{
  "encoder_arch": "efficientnet_v2",
  "model": "contrastive image-text model",
  "image_size": 64,
  "vocab_size": 32,
  "encoder_norm": "batchnorm",
  "encoder_stem": "deep",
  "text_encoder_norm": "layernorm",
  "text_encoder_activation": "gelu_tanh",
  "text_encoder_qk_norm": false,
  "text_encoder_dropout": 0.1,
  "text_encoder_inner_norm": true,
  "residual_init": "scaled_by_depth",
  "beta1": 0.9,
  "final_lr_fraction": 0.1,
  "weight_decay": 0.4
}
Rows from block 6 of the image encoder of a small contrastive image-text model, named by matrix and row number. Rows with one number belong to one channel. Each number is 128 + 32 x the weight over its row's rms, rounded and kept within 0 to 255. All counts start at 0. After the name is the row's rms in percent of the matrix's.
After each channel's rows are labels from the 100 images, of 14848, where the channel reaches its highest value: "lies over" is the class under the peak. Only what is clearly more common there than usual is listed. The data: made-up ball-and-stick molecule models. In brackets: how many of the 100.
# convs0: expand 3x3 conv (encoder.blocks.6.convs.0.weight, 192x48x3x3, each kernel summed), inputs 0-47
# convs1: project pointwise conv (encoder.blocks.6.convs.1.weight, 48x192x1x1, transposed), outputs 0-47

convs0.92 084 [140 108 158 197  64 154 142 135  79  95 107 120 118 135 150 165 158 109 134 164 159 146 118 144 146  78 112  87  97  65 189 178 105 111 158 106 103 126 119 126 168 146 184  74 158 132 130 138]
convs1.92 084 [123 111  46  75  75 130 158 154 152 162 138 109 120 133 167 113 100 150 154 121 121 107 157 126 102 130 132 116 158 176  93  90 121  89 151 196 167 168 172 117 157 130  97 175  90  74 117 147]
lies over: stick (31)

convs0.90 122 [148 118 189 111 143 109 140 136  84 119 178  69  91 162 124 176  54 134 127 133  95 114  88 207 128  97 112  95 125 120 155  77 107 183 149 131 168 100 103 115 109 126 162 128 126 132 166 108]
convs1.90 110 [133  81 125 153  81 150 151 141  99  98 133 125 143  88 134 109 126 114  86 134 120 118 172  79 115 167 101 160 147 117  72 168 150  72 114 159  65 207 174 101 148 142 131 117 187 100 122  96]
lies over: stick (33)

convs0.12 078 [ 60 157 146 163 129 166  81 162 153 115 163 107 100 159 158 141 109 134 159 165  91 138 153 170 109 102 148  89 174 116 131  57 188 139 121 164 131 138  90 153 165 125 158 180  79 123 152 144]
convs1.12 087 [129 154  66  76 181 107 165 117 154 108  92 144 105  71 105 146 166 158  54 118 137 125 154 152 156 174 116 170 114  85 134 114 119 163 169 144 149  86 110 120 115  97 131  65 104 156 161 125]
lies over: white ball (26)

convs0.79 094 [ 82 181 107 176 169 175 112 174 176 110 143  96 102 155 123 159  91 153 140 142  99 107 133 139 155 124 158 103 169  94 128  65 209 158 122 157 136 120  93 152 137 130 154 159  80 120 151 164]
convs1.79 109 [146  94  97  81 150 164 141  73  96 164 125 157 110  88 124  84 144 140 121 146 138 192 143  97 104 121 108 169 102 158  91 162  74 156 178  77 136 103  85 187 133 126  85  99 117 116 115 169]
lies over: white ball (45)

convs0.148 081 [128 186 147 155 184 157 183 112 138 111 167 127  66 172  97 106 107 151 154 145 112 121 138 165 166  78  91 103 155 133 119  70 172 141 143 150 163 127 100 172 117 122 160 189  88  95 129 130]
convs1.148 096 [154 121 159 101 132  99  61 171 155 174 108 113 147 169 106 129 147 130 130 107 114 131 102  62  84 155 134 123 151 100  64 189 124 139 141 113  83 150 127  64 105  62 126 118 150 158 105 167]
lies over: grey ball (60); stick (26)

convs0.114 125 [151 120 155 100 160 116  95 119  81 137  85  87 139 180 133 152  92 188 141  85 125  82  93 191 171  53  85  74 109 145 120  86 123 171 135 105 143 116 128 128 105 120 168 104 120 143 117 103]
convs1.114 096 [141 185 112 113 109 167 173  88 162 136 153 108 117 144 128 149 177  55 109 162 136 136 165 111  97 178 144 163 136  91 133 122  51 134  98 152  69 163 140 153 148 151 106 177 160 101 107 110]
lies over: grey ball (53)

convs0.44 122 [ 95 106 115 144 126 140 119  72  87 105 126 127 142  95 123 136 129 171  95 105 149 152 162 117 162 164 190  80  97  97  74 103  93 148 107 154 124 160 146  96  87  98  95 177  80  63 124  76]
convs1.44 110 [101 121 112 115 150 152 142  91  83 126 163 119 118 180 117 175  93 132  56 127 107 159 117  76 208 175 137 151 129  74 131 168  78 164  96 171 120 132 101 148 124 120 111 162 110  98 125 170]
lies over: red ball (41)

convs0.58 111 [100 117 143 147 173  93 144 174 154 153 185 152  92 143 135  91 109  98 144 162 128 127  67 107 120 229 124 164 154 157 132 120  90 104  51 147 137 127 110 113 115 159 108  95 123 147 167 102]
convs1.58 122 [ 78 189 135 163 114 170 156 135 115  85 161 115 135 119  91 135 183  68 135 165  84 180 100 133  99 173 139 180 142 144 148 151  79  90 123 138 139 147 147  69 143 149  84 154 163 119 105 137]
lies over: white ball (69)

convs0.86 103 [107 180 112  24 119 136  77 171 152 136 176 115  46 145 147 156 123 125 131 152 109 123  94 126 131 125 141 128 130 113  79  51 160 170 114 174 150 100 140 116 133 136 145 152 122 118 152 136]
convs1.86 072 [179 102  88 187 147 187 152 106 124  72 113 157 132  86 146 169  64 151 155 122 140 173 159 172  99 133 133 128 185 174 152 107  82 115 140 149  93 131 123 123 124 136 135 117  78  84 158 107]
lies over: yellow ball (69)

convs0.141 062 [ 96 190 163 147 126 122  84 189 157 118 112  69 122 159 150 117 169 138 131 164 106  92  86 146 150 120 127  86 136 128 156  96 153 181 134 109 160  97  55 130 168 145 183 149  95 133 170 138]
convs1.141 097 [174  95  37 111 135 138 170 145 115 156 161 165 100 162 163 162 130 105 153 162 140 148 167 106 126  70 165 160 106 136 152  68  80  93  99 133 142 131 148 148 111 150 123 187 102  99 109 146]
lies over: red ball (60)

convs0.78 097 [116 124 119 196 157 194 194 171 108 116 203  88  88 105  93 110 103  73  92 180 122 129 100 144 127 153 131 129 166 158 164 158 139 128 158 109 124 106 119  86 149 151 117 120  91  96 143 125]
convs1.78 137 [186  93 117  87 104 120 124 126 100 141  94 161 189 126 191 127 137  97  98  69 217 160 116  87 123 111  69  91  91 114  91 125  86 110 122 107 131 142 125 127 132 105 162 104 166 129 129 111]
lies over: grey ball (72)

convs0.126 098 [158  64 143 135 149  71 154 105 103 168  86 151 154 142 131  86 153 176 125  96 158  92 102 152 154 118 109 117  85 200 148 170  85 157 156  95 102 127 149 115 114  81 113  96 177 149 119  90]
convs1.126 095 [147 176 114 151 149 103 115  96 136 106 126 142 135 124 174 131 133  88 121 173  61 134  77  78 105 164 150 108 182  87  98  88 130 121  76 106 141  86 181 136 166  93 143 189 131  87 153 102]
lies over: grey ball (36)

convs0.105 112 [131 121 136 140 145 162 140 111  69 158 104 114 130 157 116 185 128 175 102 107 128 141 107 157 213 146 157  93 123 126 103 145  89 132  86 135 137 137 112 101  58 110 156 176  87  49 134  89]
convs1.105 090 [143 163  90 105 117 107 109 143 154 105 107 193  99 109 124  98 173  77 121 128 107 117  92 119  60 120 125 174 149 130  75 130 167 135 146 141 129 146 191 102 192 155 106 162 178 176  93 144]
lies over: red ball (65)

convs0.71 102 [173 112 207 168 192 127 174 125  66  89 120  96 116  85  43 134 110 163 106 112 165 142 136 133 108 120  67 148 128 151  89 120 113 157 151  98 114 101 141 139 109 123 123  96 154 133 120 107]
convs1.71 091 [122 153  76 174  85 144 116 138 173  93 133 203 108 160 168 153 157 135 178 145 133 168 133  94 137 134 134 130 166 113 147 107  85  73 161 100  84 197 166 117 158 112 116 170 144 155 148 124]
lies over: purple ball (26)

convs0.76 157 [ 86 111 122 147 118 160 123 104  68 107 137 149 140  97 108 144 111 171 114  92 129 143 155 126 183 168 187  74  99 118  78 123  92 131 109 157 121 168 140 109  67 102 109 173  82  72 140  77]
convs1.76 121 [104  85 140 119 115 166 157 131  77 138 157  84 131 153 108 186 157 182 107 122 175 176 130 106 169 154 129 111 119 128 124 168  71 104 151 189 128 129  81 120 102 125 114 196  95  75 134 100]
lies over: red ball (36)

convs0.142 091 [ 67 116 109  90 147 101 153 162 174 182 150  98 145  89 142 123  91 157 119 128 120  86 151 158 147 143 139  78 121  90  88  84 135 153 110 177 192  93 127 126 108 150 154 197  86 112 124 165]
convs1.142 096 [ 63 108 111 157 112 119 107 118  94 152 186 131  81 106 104 127 142 102 156 189  80 148 173 124  81 160 145 169 153 128 188 152 132 123 170 169  99 169 142  85 149 108  87 118 157 177 137 137]
lies over: white ball (27)

convs0.115 106 [ 80 105 143 156 220  91 143 144 175 119 145 150 117 155 134  74 144 110 158 191 102  93 117 106 149 221 141 128 136 159 157 150 109 117  78 136 118 140  99 123 102 138 118  79 129 136 141  98]
convs1.115 099 [101 149 127 165 108  93 144  84 118  83 153 160 149 152 119 118 195  84 155 140 125 188  90 122 128 164 157 187 165 105 152 195 117  52 121 165 110 171 123 141 117 134 127 118 105 129  93  95]
lies over: white ball (81)